A small multi-label image tagger, trained from scratch.
Training: normuon at rate 0.0021, 9600 steps.
Rows from block 7 of a small multi-label image tagger, named by matrix and row number. Rows with one number within an expert belong to one neuron, the router's apart. Each number is 128 + 24 x the weight over its row's rms, rounded and kept within 0 to 255. All counts start at 0. Numbers have three digits each. After the name is the row's rms in percent of the matrix's.
Before each expert's rows are labels from the 100 images, of 14976, where the router gives the expert most weight on average: "peak at" is the part of the image that holds the peak; "strongest on" is what is common among them. Only what is clearly more common there than usual is listed. The data: made-up ball-and-stick molecule models. In brackets: how many of the 100, against the usual share in percent.
# router: slot weights (model.blocks.7.mlp.router.weight, 64x160, trained with AdamW), inputs 80-159
# up: expert up (model.blocks.7.mlp.up, 32x160x160), inputs 80-159
# down: expert down (model.blocks.7.mlp.down, 32x160x160, transposed), outputs 80-159

# expert 30
peak at: centre (38 vs 14.1)
strongest on: green ball (100 vs 41.1); space-filling (96 vs 32.9)
router.60 098:139087145126117191145157091102149172140171103114068155141141144116157106140137141136165135120123115146110113143135128146077128136102126126111111156146131120126141110116148121113105154133138113116138117138134128151175116137152098145123146129
router.61 145:140142105106102059117137106105116153166137152152160110121105144121186133117138118137151148134122136123177140130137083115121137131092084106075139105124115153171119175118146122142117170136128132114132140139122104146181079094149132109107144122
up.0 101:134121123132127111151121112085154134176120150132081121101111142114105129188093140112121089131099122141142064129144108124149158093117190134163108115138110147101099133115140147141133139117135137116124162112107116139177154098142157132147093112
down.0 100:141138141163128148137106114130085139122102143149095147160173131176121132133153105098111102119149116137178135144111138130122135147135110112117134138126145128146085143100138118112080131139120118090134144145120139155154150161113113136169130104
up.1 089:143133146107102138133127160164140129110131100112135143150146109150101125136110075153121188128112171123140117111116144174160144142201111103100143147093088165150188149147102175142124120114072153130142122149110130160117134112111097125117097105
down.1 098:135136099136112123135088133130123113099122115151165132143117128129130093064125148101130155083107122118126156118136134163114110167096120115124150160161148140122116140119131125090137084119129174098091113099111136153149131110114110149091107150
up.2 093:098171146149110105074132146138124127055113134139098149165116130133102127106143139088123105057135147137154120129149118146144150192106111157114112132166148135136097144116118104126131126147098105128143132158152113141141173200172150119118155130
down.2 098:119107108122123119121117138176151104145119144123124128101096100137148104132112157143150094088160114116127125113122127134123092125109081152158114102129132122109102127101099117133087124130122142170128121095109143125110138107136125095135095094
up.3 101:157179161110130122123101122110165147150095121126087125136144176084151102138086127120161164128130126137137116144125081151145153127113157169160106130105139092116152122121133093097150128096087113147151116098121092145157135100151135130135139137
down.3 090:166164133129151169093153125143160125122128143110152095121127108118134133126104114168116110096110132127127139129122143098150148161136144115137148095095130117157146146179140135136111159120083135178113140135145129131128146108123094134076077081
up.4 102:131125083161146141084127108136149096097113091125110096156118100182133152169110131138138093163155135066124108138115141180141147105143143079132149129127108103143148126158131142126161120134137158176094106102128160134125100120145110114121122119
down.4 096:126192140136147106111100164139161157106103142089157171130113102116115098097150125085112122139120110128111152127109138126118109127120112136123148148105133114127112155108131117121138133126134123137136116062131141098164132119157166119110169092
up.5 101:115151124132128156140114175136137140171099132130145144136141148095141133140136118125133108103157132096161143124106137149141124136162141140142164167105100114159124148104142121071097109171154111110176151109107132127168139129202139132109170141
down.5 104:158088108107095122114140130126137130119135099114153178118125121104100154112163139116110132135123139105148141147068106086129134125141135146169156095110141120143172135138149167132156156112148105185191117094144083165124132137126177117128102077
up.6 097:112169143087108131145141150191136164121106115199123153134128151084155131126194160131110141083115137136105099135133153129120136152111114116100112182133117179149092089121155114122152134143093148100170110115127097176155141149112110138136129127
down.6 095:081138095090137141117135124193113130162120133134131126118070134145121135129197119132149147159124119147120111158147166117104137119135144140158095129153149157073161132115079156139108136118115136138144107117102113113117132173118112136113103131
up.7 097:114147132141118120128105086112122103121131156153134137129100109097113123147082147073111139086136172122110101140121111160112152130143153140105118052091118106085066112109146135113146160139140088151145119149159095137161077124120159141132147111
down.7 092:141110138113110102116111117110132105142095197145108134119122092136153143110137155174089146109080119119091096128162132151169138125120151082107110106132167117130153105124127135129149100171114129113122154103079153126128117127090156150093087127

# expert 1
peak at: top centre (48 vs 11.7)
strongest on: small balls on sticks (100 vs 33.2); branched (90 vs 54.4)
router.2 092:148115142135119123164157174111122138093179137115155117149066160112114107121124137121111182132123142159140112171137108153143128146138122137134108082168107128140134128082115095111140101088148111176062118146120128139140164135102134124120121112
router.3 104:168117115104140125172149088158127157095125090099156121140110107136152136109124155110138079069097109121127136103126111088162128093107140114164141100103144155095151138110080102134105150136095132090122090136118134130133161140136146138119157141
up.0 092:116172145129091107114135120136135110099103097122127144140115101138163136137103166110118106134112201124125198105145128118152112154112091094164107108168113122114154142108127107162133192130124156134144112159140126141097142140105118157167144103
down.0 100:176120099144127144125127088081066129139135117138105120111167116137142104178129142123094157133151072125124106118117134085124148126123166110129154128136114135124144151134158158133137112141135130076098109119124101144149088162173129101110104139
up.1 106:130156098137119152147117159107152125116083117144115143147096127140126090102132142120112081120114188137123120145143129137148126085118172128140103122125113119142113165129108165133140170163142150132090099119127093137078113145155114154111137136
down.1 094:121119118110070143143159118129123124129084147110139109098171147105102135156114124102171157147130130159142107104149142112124160134121151135113137121128111120097099102133158116122138196157107163087157117131162116117158136136099122110120166124
up.2 092:120127104172161095169147141128082092125094146113149132131108137123100125123142123083131142142154142131132135131123172111145129148127103139158169112159138111145128112105072090072139087158094124130117149173119103134092123129087128120127126112
down.2 100:124138099118144126095152121106118122079125150124134095142125109130146147084166102139135158131118159119113141107104140118083130121189125150138119136153139148155153112109136095111093113160180080138138103077160124143152117120150122137138144084
up.3 107:099083100120159139130127092086092115136116137095110117184117112068125119126098138132108129146110130141126133111112138116134136130141139104113157066138121111117094174102133137156115125130141116065163122074092114185101132104113069083137145171
down.3 102:155146110134096120118091101083142135123133136154176109110153132090099101117084118120127157181146086108124101122121140081136110123075100116096113142119154095112154125128149111102089124139104171148112119108118127148097088102105118113098154130
up.4 097:116132142098123137139129104141151083113127098102136116152143075155159091134155105148141129145123124139097162131128118104137116100166116142087156104102112115159126151126117107111087160106128165114118143116137153088165183136131117129097133142
down.4 097:152131140177109149105140131159150132137098112123132150083098140116106091093124108123119107133154120118115145127113155152155123158124118133090111149112152163170119182132168114106140121124146143135126132148124104103079097113077081092120139119
up.5 095:138149145049119155108140127172146099144157115140093156120106116133085136147120140111124121106141124100124136139140172147113131114130142135120142125116121132168111130159159134078155174119115122129112109135141148139087166093139128121132137104
down.5 102:138103110153132082132106126138131091091102130147134146144145130114155098144106136138064122171150115085158134162083112167137108125122108116152082123122129143163078099131120144113132102193141127116094089136120124104129089120175141122098144108
up.6 098:141116103118080078134168097118149102135136157136105124109143155168134120143084118155104167152129147081131159108146082131131119097127087094164141112092092169114128114121122133139080169082164095131101164130108145111141128141115144121115114154
down.6 103:177125096127139097124110140138079117076137062131108150136136112113146150141161072121124094127168136115159160110098122129125128132102131156133117107110107095123110118142102150173131177057117174147134137115154143131133115143139128134144116144
up.7 113:104122112142132123092139120132153116132163135105160119144126170155151117193136138153151142075153091141122135110125139134181146100158152145121106142108139143126118124132115133150147128095119115172119104160114123117143115153137104133170132105
down.7 094:093143136129136058102107144113135104126109154139142120132132140143119100141111139088124114108176122115140099100143151120093105081109121141127139162180079119120161155101112146104136153122154147155149133137167139108076135120141104119126100130

# expert 26
peak at: middle right (36 vs 11.7); bottom centre (29 vs 11.7)
strongest on: dark backdrop (91 vs 49.4); orange ball (90 vs 27.6); small balls on sticks (77 vs 33.2); balls: twelve (26 vs 10.5)
router.52 094:130117115114075137120130150100069134164139139124118100164131159126107103161100123118108129164144109109142117145140113133132088132104159137184129090133130135125121142157096107130128202107118131104177119095185152105130168119141142109110119099
router.53 102:122114137148133123115138140107093141102142157136125143128155155096136116167108120178129123140172118125158088129141122162154132141116094116172148178108171111123163102127153125169116091168141123111130113102169111102136116200107084122146125096
up.0 094:130156149097163161094178175122171145127117140134127129151151182131100140161122112088093137122136146131096130154114152117118135118114136104126114126145169075127120083106143172129130166123085092120115111106149146178141102171154179154152117158
down.0 095:075105125173123160156114144087140122126127116166162111127110148122132156107151114145117146149109136140165119102077127151111084131135106152134088162138121144134119144138138112103117160124145115150128086146146113159061133151128157138123136121
up.1 101:125157169133153137115143134140121188123128130109134118134107141096105103109108118143130191119149137122087148165138137121192124141133133113146127152140127152126123175094106121138093126135119123089127158121158118124122112090140157152126138084
down.1 098:171138100147115116138120139159157164098096099101120093153114162165145121190130115132170118162141154143155136160098130135152104110145117116157119150091077063133098091132126138117124164136142145133165100132113137116136116203143093116138151113
up.2 094:136147152123104126144136078138088122109166082120179145130125113133135102132149143125173134093147139133128097117175161152164130138153097138116178168155119114171151134114152118133128108106147152138132120148174124125093126120133140093136108137
down.2 093:127140119162144169154129107129140080095095155113106102115138154132130129165150118150126110117131101161144110152141124137139090145107142169124092189125140134116131156133170121121136159169133154139105150132094106158087112141152151107138137119
up.3 099:101110148150131107193079133137166113148091083088126104143126162103118165115118090098128107134146101125148152127113132091143120132109147134092092139148116121130130141080093116134118121138140168115100088129116157096110137119095180156127109141
down.3 105:146116106054122153122119141157087165093143134165132071157119140118131134106127160137154173135103109117110141101153096121159095162142120109145104115186095092104100077101126105144103147094115145125121146135176155122190119130118114137124149139
up.4 099:112138171115136139126114105115159129136128098127148129173114114120129151195139148079129117091104092144090105109087137118124147135118109153160121122172105116143113103098102107119153152148099111129132110172107148110146121104099131079139121114
down.4 102:083097148135153090186170121124143094154165152144135164141170124101116133122147171111124148092130124187133084168084136111142173108142124105106107134143108111138082129166127083129123106150082111139145103141167129088128148135155120097122112145
up.5 105:170126124112095124130102119116116118149065141100146133149094143162101138144119114185121123138168139139097163085091142129153113127128124134106094127147119124088143140125146136077115139085107170077145124114147147150207107123137106128125138103
down.5 104:113166081123157140108112091106168112125122085106102159133104130115121113131133132130101114118095168190142159156095093138123105142141120099089099173122152129165061128114173126130143144127120133119141126103149112097101126106172126095146084157
up.6 112:092155124129157105155117158162086121103144128100149093129086151108146140139132100128153155134133128149159142125140153159151110096142142131152113094148098149141147099105116141183154140158139145115147104171146164123150119113096133103176165146
down.6 104:142167088146181105151145139147125145126147091195129099151150158095110101124118122167179147132113101136108127146134124114136139138175158115111110136157133093128097147109166163133123110122132133132128157098133135129090124128143121194148152091
up.7 098:131101079162094119154126133153160117112121143120122139155097179150101096094142113144121089107095062151114106168106158124135102124127093151142110143138150129133144148131108141109152144151151137153138124139135172165159113137120147127130172152
down.7 099:132168154167148140136143150116172090167129072168121151092094098102141134130133143135145139103144115134115099105139115119165144138090112154143092116146124115172102121142123126134137132148153120117139136134121171163137120150078141117109110094

# expert 21
peak at: middle right (35 vs 11.7)
strongest on: small balls on sticks (94 vs 33.2); branched (92 vs 54.4); yellow ball (84 vs 41.4); orange ball (72 vs 27.6)
router.42 097:102162109111104132152183140142123163130147128098104139112130110111143143119165142101127100152138080121170144110142144145150150147120065140089126110130131119152113118120170102130154087112128131090081116117135148123123133119138110162140109083
router.43 099:134096162102155151142105152122099135136132155115117139095129138148133111118144107143108114124145163158121143159111132133140116122128122116116121205159142116109125148160126106143156069129113129098100134124157131137132102155114155148155145129
up.0 100:127121104088099146121150139126125109120160146110143098146155135072123106074090160139118158145161110118140137130126196137158114090161101132118115091112122129127139130143133100156131133124175141106122147076111131192124128116137151085133147113
down.0 098:142133141132149138160113143132106135132093120139155121113158171096116127151133134092170162189155147148140135101113101147154072151113126132109101086110094093139147098167122116100137089102123130135146136179129127123119125120106115109115122100
up.1 095:135192129125149092137134129183119153124144158138124106138156061114115132160129091116137098077075111147145118122138069139099091124151125090161112093144125136143120146109129136128137146113148146131150125103145132139111148131154142160182138135
down.1 087:130133116097101166117148126134102098129095117114134096139159145149096133100084136121083113149149120107128167141177128170123141120141114114106117162117159109075164090092172119146130097138146150147084130120103143130150076096121148190116116167
up.2 101:139089079139145128093130154147109156165097107148104107127110144136105081129143105157138115158117076139121103081111144133119086117106145164089139131085105130146152121123116125121127138168113109141151125094111134137104101104161133144099160146
down.2 097:123066134105159068149132106140145155118126135113127124125120094171147083118106112113134135133108140126107126134100113119133138197126116142112136106096118130128103180095122127129117112116125096115110137135131117154110108135132118150146136154
up.3 105:137161112165111129128172159128125183135125165167121101101127154136159091111120141121133123130129108159131107113095150122123152132156134110105187114115116126138117163157131109119173152120101101197125136103139134114173139104152146118096126145
down.3 101:133108110105159066119138159129166106168104090121149117149145112128130115094166126124120124113144125140129065093078156157137156107124132125134071132104136175110161139112150138126132072098081167146160111149135136138111165116106114146122113139
up.4 107:108113142141142117150092131134076115149148139104133163141137124157128114103117090136132136127120099132144120117146119152073131135147107141120097132107086135120102101125150136116130102120125144125121207120145102103150086157153154168089121145
down.4 106:138133123172113136163072150153156121130136136129114096184104114123136136109149103128157127091149109133140123169115094114154111102145140154131112117126102113089171149097118097111163103103158116170105151127087143142120138116100091117120093153
up.5 095:116122141137158103162104126112099118171116105109161126151141142145093106129135108116141175127153101114186161130122138101118126150141107110125124062158149124138115116140123083149167143145071107141153119100121093102106186117117106139121105138
down.5 103:136151111157103106151129079107114106116142145105160117141106149162106129114116135115088130169094180137139093083124136146097173117148154132102101085116106115169172126130120134101164171126148076156160142120131098134129122115109139142101135120
up.6 102:076151125096115130128088107095137094113142122124124111115147126111129123158075146139126116123135148121115128113134088131080148113158141156119125111138167133092161145154131123125073135075126145148143160082165136173151072115110197114149127136
down.6 104:126212104125130161176103139107144144126136120114133116120106140130151123091124147081148127091134119135141161135099137136108114162168130113084131140126092108068157127152141124151101092122130158113102149107118138107144136092113132149156147141
up.7 104:124136128101139115151088139114172101137127095085127100165156151134160118115143117085114146152116131120085127082102137138088149121116133127135183124112136131159143127112139144110126136140158141145112158140130144101167101126133151155097138176
down.7 106:125108144161116154117169095087101120097116154142147129108119111107117141130112124113164146171121166144140123127149101130191109086102110122099132123091079141123163107160126137183144115093139128150156101141113170136137128087102134109112088135